{"model": "image embedding model", "dataset": "larger renderings of crowded toy scenes", "train_examples": 90422, "image_size": 24, "crop_scale_min": 1, "horizontal_flip": false, "color_jitter": 0.2, "targets": ["count"], "num_classes": 7, "embedding_dim": 192, "arch": "repvgg", "norm": "batchnorm", "activation": "relu", "padding_mode": "reflect", "depths": [3, 6, 3], "kernel_size": 3, "stem": "single", "widths": [96, 192, 384], "am_softmax_margin": 0.3, "am_softmax_scale": 16, "init": "small_normal", "optimizer": "adamw", "lr": 0.0035, "beta1": 0.9, "beta2": 0.95, "eps": 1e-08, "ema_decay": 0.995, "steps": 14500, "batch_size": 128, "epochs": 20.5, "lr_schedule": "constant", "warmup_steps": 2900, "weight_decay": 0.1}
Rows from block 6, named by matrix and row number. Each number is 128 + 32 x the weight over its row's rms, rounded and kept within 0 to 255. All counts start at 0. After the name is the row's rms in percent of the matrix's.
# c3: 3x3 conv (model.blocks.6.c3.weight, 192x192x3x3), inputs 112-115, a 3x3 kernel for each
c3.7 100 [120  90 114 139 131 139 160 155 181 152 137 190 127 147 106 131 168 174 106  80 145 103 104  71 137  96 109 146  95  75 113 116 168  90 121  86]
c3.8 098 [128  94 133 114 114 175 122 155 181 169 117 191 119 127 110 143 169 162  49 131 141 106 138  95 163  92  98 122 153 128 106 178 156  85 109  99]
c3.9 100 [131  82 164 107 123 116 123 137 155 151 122 158 137 142  99 137 160 213 131 101 129  99 138 103 138 128 117 103 106 113 111 105 132 129  68  92]
c3.10 099 [128 152 134 119  78 118 130 101 126 155 131 116 126 132 142 172  91 141  99 106  77 127 129 119 168 135 158  94 125 127  87  81  86 127 127 164]
c3.11 099 [ 83  67 123 144 112 143 152 113 150 109 124 159 103  84 137 132 166 141 165 182 128 118 110 154 124  93 149 158  96 116 120 160 119 143  62  72]
c3.12 099 [ 95 139 107 156  90  82 141 117 108 128 123  78 172 148 103 145 100 150 107 138  72 137 170 102 150 153 114 151 139 174  97 100 120  85 154 170]
c3.13 100 [157  49 199 154  47 154 120 127  96  79 163 116  99 121 140 128 124 137 125  91 161 105  73 136 155 153 133  76 150 123 116  97 117 136 187 135]
c3.14 099 [118 154 113 101 113  95 100 136  83 142 135 155 151 133 145 159 104 142  96 114  84  95 113  97 126 119 108 139  59 147 125 100 129 118  92 148]
c3.15 098 [177 106 184 158 144 165 171  78 128 144 146 145 177  91 180 121 109  82 135 129 135 104  68  91 129 147 108 100 130 145 148  65 139 137 178 117]
c3.16 100 [110  90 120 114 106  75 105  99 120 148  64 123 133 119 118 135 108 164 104 133 132 115  96 128 175 160  81  77 132 146 160 128 150 123  93 120]
c3.17 099 [114 110 178 173  69  91 127 101 116 102 152  74  97 107 147 162 124 124 165 119 177 131  42 149 163 131 147 157 145  96 203 149 164 100 122 158]
c3.18 100 [ 68  55 135 102  77 111 103 137  99 105 145 122 135 106 171 130 169 150 102 169 123 126 119 123 134  53 138 145 112  65 158 103 105 147  27 132]
c3.19 100 [108 103 164 146  71 122 115 118  96  92  77 109 137  68 129 138 124 111 112  86 142 109  60 156 107 111 112 127 151 102 146 184 111  73 125 118]
c3.20 102 [117 161 133 144 142 147 162 165 126 127  89  52 136 169 103 132 159 109  85 116 123 116 154 132 105 130 118 150 107 181 144  75 136 135 132 103]
c3.21 101 [117 105 153 167 113  54 124  60 113 124 116  98 106  99 172 123 170 149  99 135 145  81 112 150 126 132 126 125  80 102 155 107 141  98  51 141]
c3.22 103 [114 103 157 206 123  87 182 134  82  84 154 119 131  63 137 154 149 103 120 100 144  97 150 144 125 144 138 110 105  97 134 145 140 166  29 113]
c3.23 099 [ 93  96 114  64 107 122 130 135 172 136 116 189 119 173 118 140 174 145  82  88 156  82 129  71 147  85 125 123 115 134 116 102 150 188  90  79]
c3.24 102 [139  88 149  94 108 182  96 131  87  49 175 144  65 157 134 100 115  99 150 123  93 178 112 137 157 149  89 163 133 122 129 167 125 187 158 113]
c3.25 098 [ 88  70  83  99 199 176 167 152  88 131 127 164  94 136 128 144 143 166 144 165 109 125 134 118 127  48  91 128 165 111 158 110 119 168 115 114]
c3.26 101 [106 103 125 137 105 157 154 130 170  99  88  76 104  48 111 167  97 160 123 189 144 119  85 133  97  93 111 159 141 134 129 166 116 151 101 153]
c3.27 100 [ 99 111 130 101 149 150 108 184 148  97  88  95  93 103  96  89 100 133 133 152 120 155  89 123 139  98  88 158  74 139 132 140 127 139 110  53]
c3.28 102 [ 60 119 145 116 140 156 110 160 140 120 121 136 142 120  64 136 191 161 109 169  96 138  66 103 132  75 123 152  93 136 110  95 172  79  94  66]
c3.29 099 [ 98 169  87  52  84 148 106  80 133 183  87 143 102 151  79 133  79 118 113  59  48 103 136  89  89 152 100 106 132 140 118 154 152 153 144 121]
c3.30 097 [ 85 132  74 147 185 100  89 104 104  95 101 128 150 138 107 131  98  87 187 111 117 152 132 139 105 152 160 157 166  79 146 119 113 156 141 168]
c3.31 101 [115 119 153 178 106 103 104 103  92 111 121 125  92  84 139 152 101 172 122  67 133  89 158 179 145 165 115  63 162 124 135 110  74 146  82 176]
c3.32 103 [ 70  84 121 153 116 194 135 176 134 101 146 133 118  93 112 129 140  80 136 166 146 119  71 110 131  46 157 153 140 112 140 121 150  92  49 103]
c3.33 100 [151  89 101 141  91 119 132 161 145 138  82 143 135  93  91 116 114 142 126  55  87 143 103 105  84 172 142 122 156 112 155 134  69 147 117  96]
c3.34 099 [ 70  84 155 122 108 141 135 137 149  87 122 127 119 113 141 137 179 164  96 173 139 149  60 115 144  48 120 116 138  67 150 116 157 117  25  86]
c3.35 105 [116 118 112 124  89 123 101 124  99 152 100 179 127  99 109  98  63 131 130 125  98 102 112  87 114 105  72 131 104 122 143 146 148 135 133 122]
c3.36 100 [171  96 128 128 103 131 159  94 103 110 123 142 121 208 109 127 148 106  64  55 115  60 151 157 120 145 132 104 125 157 138  96  66 139  96 132]
c3.37 100 [ 45 144 120 110 101  80  80  72 113  71 102  82 143  78 175  92 147 138 152 166 131  98  72 119 134 104 146 153 118  65 174  97 158 124 144 126]
c3.38 099 [ 72 109 149 133 102 160 101 124 132  83 150 132 108 127 132 157 145 142 140 116 148 125  70 156 115 125 152 153 142  91 154  80 174  77 169  92]
c3.39 099 [ 70  72 142 102 103 155  90 143 136 107 155 104  87  75 145 145 168 167 115 156 175  96  61 149 134 110 186 117 106  40 131 125 138 132  74  99]
c3.40 098 [135 106 138 125  92 169 141 122 149 157 162 127 127  83 123 115 122 160  66  88 126 105  41 109 119  78 140  85 101 105  77 159 163 101  81  85]
c3.41 102 [119 142  83 133 127 118 139 130 137 155 136 132  99 101  99 133  91 147 146 120 101 164 163 148  92 145 113 128 147  77 168  97 107 133 156 112]
c3.42 100 [170  94 158 144 106 138 161  92  94 138  62 132  94 115 137 106 120  82 123 104 126 149  95 142 114 133  94 110 132 135 104 151  90 134  82 144]
c3.43 102 [ 67  69 123  85 122 127 154 111 166  96 159 149 107  99 141 182 141 145  86 106 112 111  88 166 109 112 164 138 129  87 146 143 136 143  34 119]
c3.44 104 [157 103 112 153 119 117 124  79 118 115  89 129 126 120 127 145 136 145  96 145 124 109 143 152 146 128 130 122 156 113 141 113 132 112 127  78]
c3.45 104 [199 190 167 149 103 142 138 119 175  95  93  77 159 130 136  77  95  52 157 142 160 189 106 139 177 147 143 125 101 105 126 110 106 131 125 126]
c3.46 103 [104 166 137  98 106 113 127 104 118 124  94 130 177 138 148  77  80  97 153 132 140 169 106 128 139 122 105 121 127  89 140 116 111 131 147 112]
c3.47 099 [ 96  99 110 117 124 156 137  85 112 143 151  87 131 113 116 128 149 132 109 165 129 136 105 124 111 123 128 142  90 119 189 105 168 125 113 106]
c3.48 099 [ 78 129  77 144 150 133 104 127  65 124 146 114  40  91 102 167 126 116 118 140  68 101 149  99 132 133  94 107 103 163  75  83 124 109  81 141]
c3.49 101 [106  82 156 117  84 167 113 113 127 127 142 147  94  79  80 150 169 145 122 138 123 126  25 162 133  79 139 117 124 122 124 136 116 137  62 108]
c3.50 103 [ 85  67 108 136  92 118 124  74 151  77 119 121 132 144  92 120 159 152 112 158 161 115  59 101 125 135 163 147 116 128 141  83 111 130  73  82]
c3.51 101 [109 165 139 118 110 156 113 132 115 148  94 130 128 114 125  98  62 129 127 118 112 138 119 119 120 112 121 122 104 120 136 151 118 119 179 132]
c3.52 096 [124 117  97 123  77  73 115  73  70 136 142 155 180 163 163 156 125 117  70 156 157  97 142 127 157 144 147 131 107 100 113 123 150 136 150 142]
c3.53 101 [152 157 112 152 134 159 146 164  98  92  57 116  95  47 126 128 136 136 124  71 113  95  54 116 127 127 143  92 140 123 144 170 130  99  94 166]
c3.54 100 [167 137  88 172 109 140 128 124 176 140  39 178 165  96  93 186  83 157 139 129  79 137 136 141  91 124 155 131 148  55 160 126 118 114 130  80]
c3.55 100 [ 35  74 128  90 123 138  35  77 149  90 129 147 122 122 134 141 208 131 114 146  88 113  72 116 167 123 137 135  64 158 140  75 176  60  69 172]
c3.56 094 [136  81 116 145  36 126 112  58  83  60 114 112 128 111 174 175 123 201  96 166  96 146 129  99 172  94  58 119 114 127 122 135 124 174 110 197]
c3.57 097 [159 179 110 136 171 137 121 131 153 179 166 143  99 131 121 137  99 115 117 112  84 159 149 112 165 139 129 137  81 149 101 148 127 138 170 145]
c3.58 099 [ 68 134  97 150 133 137 141 125 131 118 154  83 120 141  74 185 141  72 117 147 166 112 157 145 104 139  72  79 135 109 161 106 177 123 135 219]
c3.59 098 [144 111 132 103  89 112 141  89  91 151 184 160  94 164 121 137  99  48  81  98  77 139 107 119 141 108  90 115  78 151 161  88 158 139 152 167]
c3.60 101 [143 191 140 106 130 132 140 152  80  88 101  61 158  96 114  88  75 160 133 136 157 169 126 106 149 139 112 125 107  52 173 123  95 152 127  86]
c3.61 099 [128  77  86 155 101 200 125 176 155 122 171 108 101 160  74 150  98 112  71 140  94 107 103 147 138  30 131 144 145 137 117 182 110 166 114 177]
c3.62 100 [ 75  91 155 125 108 150 138 145 145  58  96 120  94  64 179 135  96 140 144 125 157 110  48 116 123  96 106 104 144  73 168 165 162  82 118  77]
c3.63 100 [100 102 138 139  77 134 126 130 176 157 215  90 159 102 140  78  91 165  92  67 136  87 134 133 132 114 166 137 126  85 178 127 146 129  88 104]
c3.64 100 [ 74 133 107 116 154 113 110 146 134 136 148 122 112 105  60 149 117 112 112 137 166 131 142 118 133 140 135 114 120  87 157 164 126 117 137 127]
c3.65 100 [113 170 147 106 138 158 126 127 129 104 116  94 121  99 153 128 178 157 128 163 130 102 122  83 113  34 138 156 151 109 112 120 107 109  48  47]
c3.66 098 [137 116  83 148 120 155 165  59 136 164 167 105 105 123 122 159 146 112  74 149  80 101 154  83 171  89  95 144  85 176 148 120 166 154 170 176]
c3.67 101 [ 86 138 106  95 153  92 141  88 146 209 115 128 119 122 152 111  89  87 127 113 125 113 138 117 117 125 122 156 125  60  99 163 132 147 161 130]
c3.68 101 [109 132 123  72 117  94 124 129 130 142 104 172 142 148  92 119 140 170  96 127 124 139  99  80 107 117 111  78 110 112 110  70  58 155  90 106]
c3.69 098 [117  59  96 136 171 144 127 108 103 142 145 111  97 110 119 177 127  96  81 120 155  73 123 184 158 161 143  37  75  86  86 132 135 163  94 136]
c3.70 100 [136  59 178 139 152 139  93 129 160 117 117 124 169 144 113 133 156  97  95  81 127 131  77 163 148 114 142 151 137 141 154 121 121  99 102 142]
c3.71 101 [122 140 143 159 147 128 163  98 134 148 115 175 130 110 117 104 177 155 124 140 118 114  89 142 113  86 143 143 132 148 120 114  87 120 121  90]
c3.72 100 [ 97  98  73 116  91  96 149 143 150 167 125 129 112  87 155 122 112 128 146 130 115 159 151 135 182 149 127 125 105 124 130 170 171 153 181 164]
c3.73 102 [ 91 113  46 117 108 173 132 137 115 134 131 138 119  90 110 136  99 131 100 130 137 130  97 126 119  54 172 120 133  98 121 118  96 180 138 127]
c3.74 097 [144 139 140 140 105 180 167 138 118 150 168 133 162 126  79 103 147 134 157 101 145  86 126 101 162 137 143 123  40  93 145 136 153  82 114  90]
c3.75 100 [191 128 183 209 108 100 158 188  99 122 120 119  96 100 113  99 140 137 148 134 176 113  86 169 116 132  91  75  93  96 135 105 164 140  94 146]
c3.76 096 [104 191 154 140 102 170 106  78  46  83 124  53 120 170 131 182 130 124 153 119 176 100 171 174 127  82 133 100 160 180 129 122  58 131 131 167]
c3.77 097 [135 113 103 135 166 134 107 115 155 155 163 135 131 113  88 105 161 171  84  71  89  78  41  87 116  50 135 120  95 195  84 105 188 113  33 121]
c3.78 099 [114 134 213 123 190 152  95 120  95  90 148 161 151  91 163 113 192 133 118 133 108 139  22 128 139  62 155 173 100 110 143 143 213  76  74 112]
c3.79 100 [ 86 180  65  93 138  55 137 112 157 143 114  60 100 122  89 136  46 116 134 174 123 132 165 130 106 144 130 148 165 186 115 135 119 113  98  74]
c3.80 102 [150 110 138 171 154  91 131 108 108  81 137  99 109  82 135 133  94 116 107 173 133 111  79 129  93 139 123 119 117  66  78 163 136 115  58  90]
c3.81 103 [135 140 121 144 143 122  98 177 123  60  69  96  87 129  92 105  57 112 145 115 154 144 120 160 134 112 151 171 133 139 166 137 132 161 117 125]
c3.82 104 [ 94 155  84  97 104 153 127  88 174 112 106 102 129  89 123  86  68  52 165 154 142 147 148 119 149 145 115 135 155 117 123 148 105 131 191 120]
c3.83 100 [101 111 122 154 126 114  86  83 125 111 165  72 138 134 111 179 121 134 132 103 105  92 154 133 148 161 105  85 118 151 147 163 119 128 102 118]
c3.84 098 [116  99 201 131 147 122  98 175 120 142 171 179 151 162 154 134 164 142  85 115 130 150 120 133 121  77 134  68 123  66 118 116  83  63 116  90]
c3.85 099 [119 125 111 141 120 175 165 147 195 163 165 148 144 144 138 139 194 138 110 147 143 126 132  82 127  52 109 166 119 136  98 141 116 147 109 105]
c3.86 097 [197  93 121 199 132  72 183 103 134 130 149 133  74 159  86 151 116 114  71  74 103 174 132 121 108 134 116 110  77 107 110 130 154  78 158 167]
c3.87 100 [149 186 105  67 133  95  88 105 134 107  98 102 120  70 115 114  39 131 139 164 128 129 143 126 128 117  80 154 109  92 156 139 146 147 116 130]
c3.88 103 [179 142 182 122 110 200  69 105 118  60 141 127  90 137 137 103  86  91 125 107 116 124 116 116 144 109 119 130 105  72 129 121 119 141  79 130]
c3.89 098 [ 97 167 115 162  54 130 130 115  99  94 162  94  96 166 160 114 157 123 125 141 107 141 141 131 122  94 122 145 146 156 117  81  83 121 158 113]
c3.90 103 [123  45 130 162 104 151 116 108 151  60  38  78 136 104 135 190 106 131 157 144 131  95 104 128 140 134  96 155 161 128 112 209 116 119  72 128]
c3.91 102 [162  99 117  91 121  93 144 121 151 190 112 150 143  87 152 128  74 124 180 134 149 169 142 120 158 115 137 104  56 139 122 139 151 143 150 179]
c3.92 098 [101 115  97  78 117 125 144 142 163 132  93 120 108 115 160 134 165 214 142  81 126 159 153  72 154 119 110 148 141 148 129  78  85 183 117  80]
c3.93 098 [ 97 117 108 120 123 115  71 158 103 128  56 150 135 154 119  89  77 141 119  81 126 153 108 162 148 126 157 163 156 101 110  91 135 152  70  83]
c3.94 102 [ 83 115 113 151 109 148 120 135 131  95 129 134  99  82 134 125  70  97 150 155 143 128  66 121 142  62 121 135 162 109 149 151 149  91 101 117]
c3.95 101 [108  86  88 146 130 155 160 122 152  87 117 116 104 104 105 108  60 124 130 184 135 148  87 137 142  56 120 156 132  73 150 104 156 122  82 127]
c3.96 101 [ 88 144 124 119  87 165 147 104 121 102 187 178  77 131 147 155 130 164 139 137 120 132 118 116  56 113 135 177 145 122 148  76 124 111  53  57]
c3.97 098 [138  88 116 147 104 139 114 102 105 172 106 144 131  91 143 135 118 131 123 110 144 117  50 141 115 162 104 112 173 126 113  99 133  93  84 146]
c3.98 097 [156 165 151 105 114 126 137 134 172 152 131 134  90 111 126 132 173 102 113 136 111 121 144 149  92 116 135  73 161 127  71  67  83  97 121 135]
c3.99 099 [145  95 152 120 127 199  98 174  99 162 132 164 198 130 141 178 191 141 121 130 143 145 149 163 100 125 132 104 120 111 105 123 146 127  92 155]
c3.100 101 [131 124 132 145 121 189 112 100  96 155 142 150 124 120 114  85 156 153 107  86 122 100 131 147 119 130 142 141 102 123 113 117 105 132 103  24]
c3.101 100 [108 154 136 109  88 101 116  94 101 130 165 121 124  79 172  75 141 143 125  78  64 114 107 151 163  87 139 138  54 133 155  93  76 112  76 167]
c3.102 100 [143 114 153 169  75 178 157 129 107 134 175 121  91 165 106 118 126 128 101  41 144 144 136 136 107 177 130 199 164 112 146  46 138 177 132 167]
c3.103 102 [ 90  96 173 118 170 178 164 159 156 125 121 113 102 110  63  93 160 130 130 116 121 125  75 135  74 107 120 161 126 120 115 190 147 130  81 104]
c3.104 101 [159 117  39 204 138 119 171 167  58 156 132  88 143 105 181 172 134 118 125 144 103 156  97 107 171 100  72  99 139 114 145 120 111 134 164 124]
c3.105 100 [ 71 147  95  74 119  95  94 119 107 126 119 150 183 119 174 120  88 116 145 129 172 139  93 149 115 169 121 136 112  97 132 106 109 138  96 157]
c3.106 098 [ 98 140 107  93 163 122 126 131 106 163 116  88 129  89 126 160 110 180 147  74 118 132 138 105 104 117  67 168 141 151 134  92 102 147 124 134]
c3.107 102 [107 111 128 147 148  88 146 129 130 105  89  93 103  70 167 151  75 131 159 124 135 131 116 116 117 150 140  84  99  97  91 143 143  81  83  83]
c3.108 101 [117 130 161  61 128 103 142 149  59 120 177 141 143 144 137 111 104 107 149 141 138  86 150 116  72  80 134 127  81 136 111 113 146 132 147 163]
c3.109 101 [150 185  97 133 110 119 162 161 128 127  97 180 135 131 156  96 120 134 144 147 138 160 136 115 177 190 131 126 160  86 162 143 123 106 102 121]
c3.110 100 [103  98 132 139  69 124 126 123 118 116 197  98  88  91 106  77  95 154 145  78 153 133  91 143 140 162 107 122 134  94 157 117 164 135 126 142]
c3.111 100 [136 135  99 148  86 136 129 127  81 143  89 145 165 138 141  84  70  56 155 109 103 148 144 180 163 143 124 182 138 143 165 126  97 173 123 135]
c3.112 100 [158  73 130 129 127 157 146  92 113 183 155 178 138 153  96 140 186 126 129  93  95 148 130 121  87 128 135  95  83 162 106 113  84 182 117  85]
c3.113 099 [128 125 102 131 110 151 125 100 187  40  98 110 123 144 127 160 180 121 103 100 134 116 147 140 105 154 155 188 123 138 117  99 126 116 116  75]
c3.114 099 [168 123 117 188 119 132 139  72 145 176 143 107 156 155 141  96  93  92 106 137 115 125 115 122 192 142 128 150 114 185 153 168 167 101 168 160]
c3.115 102 [113 121  66 119 107 131 143  94 136 170 129 166  91  60  72 105  29 115 170 172 136 135 146 126 121 103 126 162  89  91  83 103  96 142 153 179]
c3.116 100 [121 153  81 153  94 116 119  85  98  96  95  43 148  56 166 123  96 102 148 126 146  99  50 119 118 143  96 157 183  70 129 134 152 110 160 148]
c3.117 100 [122 177  75 104 124 157 157 115 147 125 148 233 155 168 129 102 158 101  74  95 112 121 160 124 138  82 142 159 104 120 104 106 125 106  72 165]
c3.118 099 [106 123 169 121 103 100 154  67 135  83 150  90  91 101 145 109 140 133  85  80 141  96 106 137 151 150 165 111  78 107 148 120 132  94 131 111]
c3.119 100 [136 103 113 147 157 109 164 102 109 116 121 108 144 104 120 117 105 163  94  95 157  95  92 136 123 157  82  71 120 138 123 120 179 107  64 153]
c3.120 100 [ 83 145  92  92 133 151  87 163  78 220 117 135  77 115  49 106 167 104 131 158 150 113 136 121 125  77  96  68 146 137  81 126 127 158 163  83]
c3.121 099 [ 99 169  92  85 163 135 165 115 186  68 123 152 128 124 108 168 137  83 117 112 110 139 108  94 120 109 135 189 149 143 185 115 130 126 139 129]
c3.122 100 [119 113 160 182 128  99 129 111  83  86  75  88 107  45  79 129 123 156 135 112 151 104  85 135 138 113 119 148 123  80 170 153 164 119  63 156]
c3.123 096 [149  77 105 139 195 125 162  84  82 116  79 136 140 119 107 105  98 113  82 152 116 102 133  96  82  99 118 153 157 143 146 134 134 162 117 189]
c3.124 108 [130  97 122 158  93 161 132 126 131 165 123 136 132  72 154 130  39  99 120 124 145 121  78 134 125 101 144 150 124 117 138 146 128 108 145 113]
c3.125 101 [146  97 161 155 113  98 150 120 150  80  97 103 137  58 121 112 137 131 139 148 108 105 103  92 140 114 134 101 145  96 139 157 127 109  46  97]
c3.126 101 [ 99 112 116 137 139 125 132 176 131 140 126 158 147 117 160 104 153 139 163 140 127  98 119  72  78 105  94 182 123 140  88 138 122  87 107  92]
c3.127 098 [134  78  76  67 128 163 109 120 104  89 126 198 182 176 157 126 125 149 168 135  72 150 140  90  84 110 109 196 125 123 106  93 117  99 109  91]
c3.128 099 [171 162 172 153 113 122 107  83 125 112 102 143 154  99 160  99 151 100 126 123 128 142  69 101 130 142 155  93  63 152  86 150 129 106  86 130]
c3.129 101 [112  99 170 170  58 107 119  89 109  65 132 101  96  47 121 130 104 174 106 131 115 105  50 135 130  76 124 158 108  82 165 161 127 109  17 149]
c3.130 098 [138 117 146 198  97 155 139 122  96 100 134 105 139 166 160 182 139 130  89  86 116 147 123  80 108 136 158 169 112 144  89 116 105 165 134 113]
c3.131 098 [ 69  95 134 106  84 138 130 131 107  69 118 105 149 179 100 136  71 105 142 151 163 123 131 169 130 179 153 162  92 137 104 138 106  93 115 103]
c3.132 098 [118 100  97  95  81 146 111 115 148 115 189 115 139 148 128 127 138 144 103  98 132 107 118  93 157 123 135 120 140 114 131  97 160 148 108 103]
c3.133 098 [126  93 183 155 124 154 158 129 115 163 154 130 128  81 133 158  94 118 107 101 119 113 150 115 131 187 107 126 132 138  94 155 124 160  58 166]
c3.134 097 [111 168  93  90 153 130  75 157  82 171 119 115 152  98 109 118  61 121 114 147 133 134 127 152  67  91 103 129 122 185 115  78 106 136 197 135]
c3.135 096 [163  82  86  79 116  47 145 108 122 183 150 169 131 117 132 124  78 110 120  77 102 123 132  85 130 157  71 186 147 159 157 163 125 120 112  92]
c3.136 098 [ 81 179  99  72 130  91 106 118  98  98 133 115 145  78 108  87  45 121 112 135 128 113 120  95 105 139  67 141  94  79 113 129 101 135 147  86]
c3.137 105 [175 204 191 152 132 188 176 107 147 117 118 122 165  98 130  82  88  88 148 123 158 124 125 135 150 122 137 137 115 134 131 105  94 135 123 125]
c3.138 102 [124  93  91  85 146 139 175 130 112  85 140 134 104 115  95 136 120 167 124 154 122 136 170  96 131  41  96 167 157 127 130  78 141 185  62 136]
c3.139 099 [123 114   7 125 109  74 132  56 195 155  79 152 144 137 115 165  99  86 148 129 102 139 147 124 127 160  99 104 180 189 124 119 130 121 169 127]
c3.140 099 [113 114 161  99 170 111  90 134 136 117 145 130 126 144 127 132 148 124 165 134 130 140  36 141 177 124 141  96 126 118 184 112 137  86  85 114]
c3.141 102 [179 157 155 182 139 113 116  97 140 163  98 127 195 121 132  67  94  90 151 161 163 144 140 121 190 162 132 137  98 127 147 148 172 122 149 129]
c3.142 098 [111 151 134  98  98 123  85  92 149 191 123 148 111 161 165 189 146 123 128  55  87 142 159 125 121 138 113 141  87 126 166 106  32 117 178 103]
c3.143 099 [116  89 121 151 148 156 105 153  88 117 111 157 155 136 179 155 158  73 129  97  99 125 110 105 108 100 125 152 167 144 102 130 103 109 102 114]
c3.144 101 [120  91 215 123  81 142 114 121 112  95 119 154 116  90 106 161 186 132 112 111 147 161  48 141 128 112 126 170 134 104 150 111 156 104 120 112]
c3.145 097 [118 137 184 110 172 176  90 136  70 124  83  92 109 149 128  94 119  90 127 159 159 144 138 178 124 121 159 159 138 120 114 108 105  90  50 145]
c3.146 100 [113 106  71 117 170 119 137 156 144 189 119  92 154 154  75 140 189 112 159 122  92 162  94  81 131 128 109 102 124 197 105 140 140 125 131 107]
c3.147 101 [126 117  95 164 110  84 135 109 109 118 125 180 133  97 129 177  99 161 115 148 100 115 113  71  93 112 105 125 127  93 119 163 114  95  87 120]
c3.148 097 [127  92 170 181 171 134 172  77 151 102 131 136 129 123 125 123 165 125  63 132  90  98  70 109 132 110  95 125 165 133 147 153 116  92  68 115]
c3.149 101 [121 107 111 155 102 107 145 115  67 141  83 129 108  55 119 108 119 135 104 108 133  96 103 152 126 151 138  67 129  89 142 147 132 131 104  94]
c3.150 100 [117 135 145 140  81 133 144 118  95 129 147 131 105  88 123 191 136 151 122 123 114 129  60 160 122 130 106  86 160  76  86 109 108 129 156 124]
c3.151 101 [109 115 150 116  75 131 162  91 178  76 130 127 116  70 122 118  60  96 142 152 108 130 112 118 124  55 142 158 100  70  55 123  92 150  91 125]
c3.152 102 [ 71 112 106  62 153  92  90  81 116  80  71 113 181 112 173  91 153 127 153 170 103 163 118 141 164 124 118 134 196  96  67 115 142 121 158 143]
c3.153 100 [125 148 153 152 156 105 106 145 157  97  95  84  88  60 140 177 132 131 104 162 143 172  65 107 137 100 157 181 140 150 160 150 135 116  97 133]
c3.154 099 [118 113 120  87 133  98 122 150 161 192 159 184  98 104 144 156 127 149 120 154  80 147  81 146  92 139  78 109 157 166 112 130 130 135  95  97]
c3.155 100 [103  83 135 134  44  56 127  93 116 116 163 106 140 104 113 113 154 156  70  97 137  68  84 122 136 145 119 118 144 127 158 133 138 106  67  70]
c3.156 101 [ 69 118 124 128 140 156 116 196 125 121 126 132  93  87 112 127 114 103 122 154  97 156  46 133 146  67 132 161 108 124 116 107 163  70  73  68]
c3.157 099 [146 118 125 136 179 151 151 161 183 113  62 113 162 194 175 140 198 182  97 118 123 153 148 132  86 147 150 147 122 172 151 119  92 136 118 196]
c3.158 101 [157 147 102  88 138 157 171 127 122 188 126 150 172 101 195 181 129  79 118 152 116  92 121 155  92 104 143 106 118 122 133 136 159  91 135 126]
c3.159 101 [120 109  85 119  87 133 133 163 112 144 102 158 122  99 188 177 167 192 129 102 108 147  77 145 123 140 137 135 121  47 126 110  97 122 185 129]
c3.160 102 [148 123 105  99 105  80 119 148 116 142 151 138 193  99 135 120  81 148 149 141 125 117  99 119  97 128 111 111 125  82 115 110 128 115 134 131]
c3.161 100 [152 127  94 131 100 169 118  90 139 123 133 157 141 106 144 160 119 176 128 149 134  65  94 121 116  54  76 147  97 122 130 119 111  96  87 118]
c3.162 099 [107  81 117 150  99 163 177 123 210 148 136 143  99 119  77 109  94 136 110 126 127 161 104 142  96 100 133 151 153 169 125 148 180 149 133 157]
c3.163 102 [122 101 234 116  87  93  98 141  76 173 147 106 107 122 127 146 134 110 143 129 154 146 117 122 116 131  85  99 126 155 146 137 118 151 148 161]
c3.164 101 [168  96 127 193 177 109 105  66 104 142 117 139 117 147 107 153 131  23 121  98 103 146 132 172  87 124 170 113 137 164 114 114 142 103 119 151]
c3.165 102 [135  77 136 139  41 181 126  52 114 171 199 110 126 166  77 131 169  72  99  70 143 119 105 167 158 146 124 131 120  56 159 108 116  98 132 129]
c3.166 100 [128 129 150  87 108 139 137  83 158 119 108 145 124 177 120 133 163 120 129 129 114 110  99 122 100  68 161 160 169 147 132 136  67 139  83  97]
c3.167 100 [105  95 167  67 189 100 100 157 103 130 111  30 126 108 105 169 138  87 106 113  87 166  71 129 114 118  87 119 101 153  83  85 107 117  93 146]
c3.168 103 [131 130 133 130  99  75 115  92  97 163 142 152 146 121 127 139 135 122 120 132 155 136 136  90 157 157 125  75 104 125 152 114 153  91 111 146]
c3.169 100 [ 74  91  93  88 120  72  94 144 121  96 142 150 139 152 184 175  92 183 131  91 116 133  99 117  90  99 123 156 119  94 126 112  78 143 144 112]
c3.170 100 [141  74 161 129  74 130  98 137 101 158 146 190 151 114 170 160 139 203 115  87 170 127 106 134 112  97 151 138 116 118 158 104 121 117 169 172]
c3.171 100 [126 132  41 128 147  55 166 132 122 126 122 141 119 145 111 138  81  49 152 141 160 175 119 158 137 137 151 171 136 140 150 100 126  98 101 149]
c3.172 103 [140 126 129 139  73 135  87 100  86 143 197 117 177 125 119  38 108  67 141 142 132 193 111 125 154 122  75 144 106 134 160 118 127 143 104 149]
c3.173 102 [100 134 161 121 193 134 140 128  83 118 136 140 115 121  64 135 187 160 102 118 104 144  48 151 120 125 120 131  79 155 123 123 153  74 109  81]
c3.174 100 [145 113 131 132 118 146  87  75 121 154 196 102 113 147 118 171 126 147 125 107 100 104  44 130 159 143 124  93  83 159 110 133 103  96 121 197]
c3.175 101 [ 93 106 119 143  49 109 107 111 115 103 131  82 133  62 173 125 157 145 112 162 128 123  82 147 137  68 151 150 103 111 137 132 147 121  72 167]
c3.176 100 [ 76 147 103 137 150 128  84 149 133 189 114 140 168 148  93  32  95  99 109  98  72 117 106  16 125 162 115 112 127 114  91 107 112 161 106 134]
c3.177 099 [ 70 171 122 119 105  89 134 151 145 102  86 104 174 169 110  89 134 143 101 114 154 114 144  93 145 131 100 124  74 147  89 163 114  79 134 101]
c3.178 099 [166 147 101 165 100 164  96  81 129 150 201 127 103 167  65 140 167 136  49 111 171 142 108 107 121 113 110 122 133 134 149  74 113 128 112 139]
c3.179 101 [140  85 155 132 101 185 152 115 102 141 116 133 126  86 109 160 140 139 104  74 127 130  43 132 126  65 123 118 149 155  78 145  95 140  48  75]